From a checkpoint of a small image classifier: layers 6.
Rows from block 3 of a small image classifier, named by matrix and row number. Rows with one number within an expert belong to one neuron, the router's apart. Each number is 128 + 32 x the weight over its row's rms, rounded and kept within 0 to 255. All counts start at 0. Numbers have three digits each.
After each expert's rows are labels from the 100 images, of 14848, where the router gives the expert most weight on average: "patch colour" is the nearest of a few named colours to the mean colour under the peak. Only what is clearly more common there than usual is listed. The data: small renderings of single solids in any pose. In brackets: how many of the 100, against the usual share in percent.
# router: router (model.blocks.3.mlp.router.weight, 32x256), inputs 86-171
# up: expert up (model.blocks.3.mlp.up, 32x64x256), inputs 86-171
# down: expert down (model.blocks.3.mlp.down, 32x256x64, transposed), outputs 86-171

# expert 14
router.14:166142121104142127103082170133132142162137135117132109103139144117112123175196163148229090151112101163220147114192109140167150104057074168083156108163171125162175178176179134182142134110120097130137138113127093152106119166183108143165099202096145093098151159
up.18:118136154146127114175062133145134102151152127066146079174203162073147114127128132154198086118112141123150153138114191154142116170117129152125139100206148078123185180154120111131132140100156211112111076144150128093085211133139090143171078140172140155107100136
down.18:124174112118135131140078133090166132170098126088147076090112204125119070121104101081150177156102156186135100074141167119125133149151175157081126189099093127185109148184161118104106075203159099138110114089133113103077140114130108151088130142104101146143107110
up.19:079126152080111137111122098156134159100132127151149112135148087199177134110138138139158135135150126221182137156095129161132106230079173144065184142133157148152163105140115089123117109118140136165152143124178126129172144176144073103125123087167109109143093135
down.19:146137154165135152077105164099127138172081114047092100119073186071086122170148103109121090135079095135151113040138183148141177148165116135172119158077143128145174158143145145153122127119135088134087212132148092149126139058099107139101162136101114128121086176
up.20:170112111116051109132132107083130087150177172134093086203166192112122111168100207132061075143166189069133162150141144108082159156104179143090144086146144110075099155151125130118152163099120155115165094135154166113128103123137084139128105124170074150104148151
down.20:173147166108112166136098135120100104125088105089141135118138161113077126185084142147114149171062085127106122083154161128129156167136111072161051175080104122129118126126184181114120156147152114125097100035093132074087089135202151155100192145130132118101127112
patch colour: black (57 vs 13.1)

# expert 28
router.28:145167167122137145099123079117107136151125123093113161128160088123138165099148186127146142077117062190174120096140081119173171071112080139093159090163165183159207167161184165193161139138137088122141183126146105175153140136165115166161175179115102069135145114
up.0:122129130110117165076170157093167100099154125117135126133098158085120027159127172120092149144088150187138085138184126178165116169102130119168122127105129063139193087168113148092211105138136104094150168126103138149109129162147055133156121166115109089151125113
down.0:158155125074148152161148121098108107168105153127055079160125146133122169167164127173125113109133168115153223108150127114130145149098138133135177152169175156123140108123145114168189142178128131125122215115164142186108107092161053129045099110155084146162112162
up.1:131144110097136121141117095141130144123125092163103198152163053190134164130134173138150096117168129112089188073075137116120180057073124106160137111100149160167082141149092107186114103098107123148130127093206138140137145104173070151128160145115091144164128065
down.1:122116151161055127098137086136140139145144154151154151084122100158127108138105150120151077120148147145136084147054104128065124099110136120067118127131099173074113144151113135100085148035105097132081044125140105052189055124137158179226121114143118165094154140
up.2:129104179161172148106119181135128123086148078159157169150112053156143099094123133113070092155134105143128173089038160139090093129166175123086131088181110090118139023149131084142100114143110127130121115100133149106138098100177136152131147150156146165124151072
down.2:127082077092090120159165150127130166150126213178115114146117113145114082134117160140140101187151117134180162129162111107159145185049127119144129127134143111131078102138186140175139170146112156151098100102164143165048095148091091094065088154179127127104131103
patch colour: grey (62 vs 31.4)

# expert 6
router.6:114182166101155165108129158102142149135117102088155175136169134106141122128170179097196119115083093142190136129161097109138151084102088163119078087152164158180174159179159163220151114144133100113105142094097128132132074147161151182137133191133115130119187102
up.18:158165101100119122145114143182176119114133086130160173088126061090161121102136043139164129160166148057135152117098158102131090148137145120131120158131132158107124101054153138101089133102094141156160145123107133099079182197101126078162116153118132088142158123
down.18:164087150162161163067097137136121096172139119061117143143105166128084158179112107170165142103113111082116108051144122164106120119167133136146132114118160179077147126146149117139122130115142130172111122131153130135120119083129143151074131131153151110098167181
up.19:122148086118113034120142197165177107088150073163200176110109117176086142091135120159169132122142191135109134114178142142148144081157116137229115115067148140153082121127130113165159119127120118170170090122074126133141144156092146066165156182104142147071205078
down.19:084163107084101072155126121164179168084192087178131142151127142145174158077097163131166139187098109116104162153116158127116163120122111110099138171145109107145112090123133138063152083122188172134129088098100162118134103186145113140152089157118079116138149086
up.20:096152145135153116126118148207150219101118068147132128112143163135119126141114064144128161172144089106108176108122189145154094107135145123192142168147076078112152148122157171142149150121115169186183114089121191106099195189158106133127197105143130128121108107
down.20:144115135187154099119110074114113104165127115072128109172133168121099142182100140157148133129110106142123111075134135151102135112118130128149125136119118201119121156191170167134163101119168122180101127130095118103122076112156113188125130127193137128070134166
patch colour: pink (26 vs 8.9)

# expert 27
router.27:143079126185107144126136159121085122125146153159110144101121077108109072096095116143127121129087132141097109184150171181106100138181156160144108090129170106120104112091071156134128098112131136122130136156126181119117163162098116099062131075127196096162123171
up.5:134117155068184164134166102097078093087082126074107102188130081077122137111146109142068160114107096117140123110164116114130129127073174116179132089123157106118082101159127098139073112149133062162168142092141132126093126085113153113093153102139110146111133108
down.5:156151191147090082157103093102171097179108119126135085120152172084131163116129116166140130127091129131165092145131091138139171094093045108123161119169149176143157136140187127119157124106142113128064096113080087106110070132180100193193122116152107096122138171
up.6:092131176132118080078181132109146112101124188153105174163144107149136122102150154122074176141132091133112120139101094078144185106094175153167139137149147122159118153138124073163176118144109132147121126226106111181155128150108170177129164150073105136075165126
down.6:116108117140163126139156157102181159134084142127142138121160127137144204169115154096164101132144174155173123154153126138118157083075078118152095136111139129135064156104119082184147113111106088134163138125135102136150134144108127112121142132068098173086122111
up.7:141145133123152123108100148193125101163105126118100106078157155132155150131145148159083121088140129107129119071091126044116157133156046197066178174148161124154206175152134220152158142105123128090098099200067108127105150150212171157155111164163105099121173187
down.7:177160129063149089160080078049129155123118134135159125158134191090184142123138151124084155126147086198180161116130118125152139147089119106124134149147086141156106082146164128113167094129105078088107096121092109040153073128162149146171105190145057141109122130
patch colour: brown (61 vs 30.4)

# expert 18
router.18:148123179106106192074137138108103133167128186098104155103143098119130117122161168072159112095077096189172167104124091149140164096105107130097162097134155148152214193150145193202139160177133095127100221118170091188160115134155130174153141194111121103134146132
up.18:169163140092150114109145139128148136150090066120108133121059175093110191167167097129097117108198089148096136091160135151103074095187108158149139108110101045162108111151091081175146133167113115156173162102176123146097130103194124208146149149081143196124167128
down.18:134126086098123122132176152164169195109106106175135176153083122139135147115122114131155082204166118105124124119172067105119148132095106113155120128110092128164062090153101140131181134112072100105156107094126098151095085097131175092153138145115132122097209116
up.19:143138162145152149117138113150110179128089123107085089123105131135119147149168181132106146058141101176131191108099127163096079108173161168124142124161119022126138115170109137171143122159145126174159178112214125135180161115197145179094134118070134169184153154
down.19:137145135140113090118129108169162204134108084153140147082082131126127148152073096116123088173152124129119114102116068146067154128152113101123099117114082122162085116149124131101128125069059104109118115088128076089150124077158161137184174157092167083131200159
up.20:153111069124128096163126138140176067121152162116179107080172115159137104111102165117152091139114224097079090130085144131044163144153179109119086123093092097091109137115175139120118099108139139166150055130131117071130121134128090089148097167168123155093142043
down.20:096095096168088113151131036085153101142163201117124099106178073185158103078055126127161129153123165113143163185061124129097130159111166078082159079176157159107147116140174093110105110097186170132137082159143132056154089190095084145118078101174113159113102120
patch colour: pink (36 vs 8.9)

# expert 4
router.4:148143134148155079128139123163146191083143111130193202127100137161118111187127124162086090210148183099096126113085188145063080153152187096179101172090068070107094120104117150120108104129128156175133106101127169113123096107129110110155183128135175197117186113
up.4:197163064126110148094127112136060177136160192106116119161088169118104134163151164110151151122144126136152080175181171158147071165136158128096111143067116148122136135143084194093123179184139111134133106165128139140076108167121085113127157153029191121150120125
down.4:104086101159085087126122161118131103171167187155189158106161095186094095140026147071091089154115119157151142135124099111147135158123151054138124124127067140141106151146150113127100144070119163171128073155153136082174102135091161097138125092141176136069125115
up.5:136132167128038089074160119111161138099152087118155195151096109128101081123077084091099125154126156087125099072088131178132134141064162105170105138126109084000108145089098111153122099108116151157079096067104172101094125111097131093188172128040140151101192097
down.5:137127135123146080141128132114083110129125169174089156168150103166167111127161132168122141123174119125141140161117108109154108138119101107128172096131115140170092088123150126145137165074085127032132101151105116111125071083143146151066118130179137154155164174
up.6:085078137109194160178172166089118086159117129142112132118180135119189112123125120099113144111092136127099132160137081124110099105141094128093121119129156142120140158108136088123090187155116106125126142186099153176139107175115112151073106142174083107112048110
down.6:172156152115112154097096139090100146198105128081160104132104208116080148156085154120097162164117107191159073114173108137163125127141148121083132145096088136095113148161196185099100099165133099148097108117118100093096079174145148160133177155109130120125085126
patch colour: black (51 vs 13.1)

# expert 22
router.22:178140089142090127138141100173140139180115105110145068118079196114080135148127102167156107110176174166117145100149168095145073148120125165063162161125104133118108198140128137106070150137124168163122097115152117137058159149113123130170062100130220138095170135
up.1:087100161128134113113126121151150185121097110137164191099141057113159187081106155134060118158125131163116128120092188133132142159168148106123119166110138087122089073072088134140079088175105139128155130082124134133113088128186183133096216141134128144177185035
down.1:143181141086187125146171156131127190099083119093107144115114175118106118195130094143084108206149134130104118070177111117115136172125133091155090198093077071131107105125141153138167160212116139141137126069143160133062090112150151127090197144089117158145142115
up.2:154082108148160096213151156119141108100125160142174137093088029130137106121139151085110108129129164148130069144121096090114125130182142125113103163055160115160102162182145158122127145107131111105155188165086139184100119145160172109113140144094145082141143140
down.2:093151155124083044162133129176200083136160141141146084112193115114162135131146154092148129117062147103104146180096122117060138069124054101105148141170141162184131136091124074094162116048147164158145113159118079114144148227148140175162057133146100105112134154
up.3:121160141115138106188110101163086198124063109161072111148096100101127117126142112111136065127135111126175178087108139109111135102161135156110107159112138137161096098156112173134110099120143095143121117048164095071067162121161139128123162133183105056201151098
down.3:095089155129138072154157121113184125066138093151153129193094122150129079110171127119118133130105105099144129100146085136137151095064129138160117150126137090097109146188063136145212085086132141189087109145126131154193163159107069146153097129079078128107131163
patch colour: black (90 vs 13.1)

# expert 0
router.0:145123145101093195119176079098078098191135150165132140097140073120109101168136161137138140060134122160187144130124083129172167091072072122085107124197173184128197148154162151140104164133115124135105183109148138172140110155154114153181126120094102048112104159
up.0:168131087059104137144173110138097114109107153164117088089086141152096203229122161162093122105171140121104122098139130120120114078132098130123101144113165142132132089121180159059139171110106117116179167143113101112102182121127080121192181187091111086121091122
down.0:125131192129129145141113106097161154106085078128094158114120100161097092089165107163144127132119085117191143092105181218125127128076090153132139120175174115130171131183106095222160127092192119102072119089138116131107086114185036179124140076121116138177102144
up.1:126132109123123160120132087162132148193068106109104146032175094082187119152198156164163156096131146132126148104101134154143089157135097179107159183179147103102186119085150124104079137131094100150186200178154113160092163120155137139169113119160107123192134152
down.1:119150123181152128139188119112157112140082179116092151105131098134117074167157155159117092098141189149140102095125157208163181122080116106126071149115091145127109124121156094170112139159108122220118105113155144135066066114094118146101113122097104178144157128
up.2:086127119201169094114088138162170158124084091153130125132114137158193083176139143128089137150094095184107120100168153140128116177207213150134118120128147118217129149117090148149128100131177098127152147206121111175106171164123144093119184125160171135159157146
down.2:075163138094075090112118105159093094086137140168096133143149089172168145089129146163174142128124139121117204161088121084190158097072119095107153129154112122155123147143143090131091118114131172154132123124149154170163149202103088119139110129150105138174162100
patch colour: white (44 vs 3.6); pink (26 vs 8.9)